A small image classifier, trained from scratch.
Training: adamw at rate 0.0008, 8900 steps, batches of 512, held-out accuracy 98%.
Rows from block 7, named by matrix and row number. Rows with one number belong to one attention dimension. Each number is 128 + 32 x the weight over its row's rms, rounded and kept within 0 to 255. All counts start at 0. Numbers have three digits each. After the name is the row's rms in percent of the matrix's.
# v: window attention query, key and value (stacked) (model.blocks.7.attn.qkv.weight, 576x192, the v third), inputs 0-95
# proj: window attention output (model.blocks.7.attn.proj.weight, 192x192, transposed), outputs 0-95
v.49 101:132153141148072082088097162076161172122155171126047132165079144112111115079189108134139081095134163133088192168104125080113106107143181124152118081113138119143186163087110190138115144136061158100169160101118051150140107142194130128095132109123129146183120138177120145133136083153173104149
v.50 100:119119130140077079113110188077110158127175154145048128176088152126130105091176122129144050097125163128084196179062132061115124106133129139159109091116133089142160174112094158165127146142077133098205136145130051160170131143201153122071134113108139113185108098135127130155114111154161105119
v.51 104:128135132114170118106112092163155136117075125093176128072147093119110144108072118143112174145138127113146037078190112190169103155134127133111134140149148165102147118100155144100110096097169131140043132093128203112071125120093087135185120136140120157083166173145135155102170126116115137161
v.52 055:148192176185147191172161073141187169198143113127142131114126130150096137133160122089169160126121095162177156122138198106137128147105162160074170128122144224169104092162164143128034067137097108102104065132147132117104069138120132100097158120106102098114076232171130074077116129145115135124
v.53 068:122181116142118149152076128115157162147147173156072144174076107111111139110131127134155099148111142134069221163088136078110092079129142109168127145136103140170134145123131155189098134176080152096169162075120060131153107142174146131101126114113110150182154136149148109155111077129183103144
v.54 060:156169166195134151205169080139133133184130100136132153127135135153116128122132123049194150128090103151201138149148192109149143146119174148071177097105134180163095108157159135115054101145074110102146074138130149127137061133102167136091163103122102084140107180171131093085110140142117143107
v.55 053:167113148175124071173205123114136156073147076092137125124200126165117080144149118111099175091145098153202109172170173144153149170090158154071158102102151155108127148112145154059134099084121066113135048160147176163128135107082120126149114131142109093137087162118111110113153159133089122084
v.56 089:119095124083153132159171130148059069132127072158204131107176120134160112185097163105103110147122117107168100108108113167121148146100076132136120133130113085117058091163104041126166131137166099137124116173125169131143161119082133124128122126139168084090124085068119122133087204125090143071
v.57 072:149165145162183097179197061143122110113169070113132113106164135135115081183157117098107175146137106124210107123187212142137150162092174152072143074106143167140119140087137141050107108080089102100101055180120147148106103124089154127140116166146129062099105152182107111107109164152083121106
v.58 101:128102136126086099128130177082098130143180132155070137169118173123145099127178148108136064114116146151118200173044120059115147111125097133149124101115139065131110161132091115166146154134092126117222131176126052167164138139167146112078137114110139102179086081099123113156094147151158102100
v.59 089:115077130084079136078064176112106136144104141143175127138112134134159159088105168160148077106124137112094125137089023126110128110150052114170083167131137035090140089159082078204171148152145147150147191114128155118159172127135103137108130076127137154152154087053146148155165128142150138137
v.60 103:136128128112170154106119077174162119119081123100191130092144093126107151121076112144123183143146123106132045069202117197158112150133138118110134161142137166112153115122158129094121097109173135154029124076135198100086117112090094129177107129137117160073167181140121137101167118110116146173
v.61 076:140149134156201141185171067144135097121133084130157125100168126139118119191125125098100188146141105145212063106191191157136146162089130152064146116118132190133070125130161116055123105102135101145075054168132179118119100113074177129148123160128139094090100169124136116089128165121080158107
v.62 110:120129131144086127161131155093105126130177135170063122178107153136135108148189145117138089117110128137123212180056143062097141105117126135137113100114102090161118140150098124160137158142085125110220124168130046156185133136165167135081133127126129108178096091103129096156089127138138116092
v.63 057:138121167156105076141197130106150136102141067081155130122194121127137064140152090143087185112161108122207091117170176149152128157106166175074139105102136151092126148085135164049133114095140089130129081165130184174116155125114103139126129113149119114104108173125132137100125154140070126150
proj.49 101:135114093107134134114133126152125141113070092078163128104178140159153170177103157143097177123110095190156102081139196172151180154068139147105102172115128150139124143131174101086153103114157152172110058143135161098095121110080120129104134147140176116056115130113187123111128154079064150142
proj.50 097:153132131113134124075168128145153161094083096076177129075174140139147163128085124122122181104108100161167089081170197197168123164069165160081110155106140173145134159121156133094145114100122135176112079118129187084096109109097102133093144117134177106073110135143151147087123152088072139139
proj.51 099:135085089123131149190106121128111093190154132162084097179125141154114102157168165146141089184165140140081175162071109068075162074166095101186139135175079096143129103171100118158100137170160128102172146137117079134162143107137171167119087161140095145167151119105092071174098105154146151096
proj.52 053:152152114133115151091141177143129148158065150123135121108063116086120111134147125128058089196138143113167110078102092137147105141146114139179119111139109148134115124162126116086156144146145193137083166147089119132079122116132109170151123121142186196077148119122103181134184147111145154227
proj.53 077:110173125140074160071113128153131128051102124119125154127107122124156171184131135126121162086110110154177134089169159120127146145138197126083096133134115127126044149121134135070194056127125136149130081135095141150158128158132135138152133088136239172064143102132184182125122156093103108158
proj.54 059:141173106124114159097121172134092168143097153112129103114053125092088128135135131115125105199146174083133129077116091132139107123164098139186113131126133140116118174139115098116148125138167178126085170139087131141042155110159067159152116132138167152071144114163126172120185122128140128181
proj.55 051:171092109157144129189164132102109138204119116098135107138169146170105132091106143142112091146153123103117127096105070121134148105123076161192162132099110138105191117152133077160080168119138129098089152126146145102047173112112088118109105149129043085156113166111109099140150111160117149155
proj.56 084:121170183133131121096145147118169157144176183134113128119090098077123095057131069105176104112146179063100121181122087120124051107141133108147155090124130130117151140112111170158111179130079094108148196100130112135129114145170110110104118096120084107207144119159088137132134108158184107117
proj.57 068:136125113173123124157151182111112126204108112118112109120104149120095129077142098127087099162119171056123125136108077128139148123135051184193184117115133116084168126140134094107112188126155156115088159129116110161060164120146078116117116129141085125118109140111091142132177125163145146137
proj.58 092:143153156111146111052162125133175161071094132086171138088155113116147134080068092107114159076116136132157079103174158191175077170094154136077123146085155162137163155120166163107124138105110136166091112099129178105097110113101087118101145117122147113089123142163131173073126120091090148139
proj.59 081:125107167094155107090131110135154117104161159139137143133159102148147081117121133099162139079114118237102136136115171131121082138119186068114082128123124144176144113119129162185137105122080084143166110119143124098190083129147179124112145122115158103165150113155142088101091118111109103116
proj.60 094:116111109131109141200095114118101081196169128185086105187095133138106118172180160138138089181159132141094170156074097060075173093170105123177129125175091103135105102140104120154105123153139129092172136152110064149170145134155170158134091152131095148164140115087107076185104125159153121099
proj.61 078:131117131164117143171107137107103119198133132134116110130066147118101116094147136137142094181130158048119116135105054120135135115158063149185178128156141103094132104142108104133123181144144139105099174130116106162103162121117094116138123126129062131150121151111057144138182119167160137118
proj.62 108:136163159130139116062160139125136174068096126087167158073145119101150159115090102108108155079085120108171075084188140201181090182094149141084117125080177144102122161104143128091148116090101138153086111131144195114100118152116087096139165086103172107091115141150161197078153142103108103162
proj.63 061:143059098131154107209152139118071117186125101107148120132185144175109124100125152152113090150134128127119114132089098130120161129143053149164148140112138106133222108137138066138072167124136134106095125115151143126060165108100122104108142176118022078174101178137094052116136095158122159106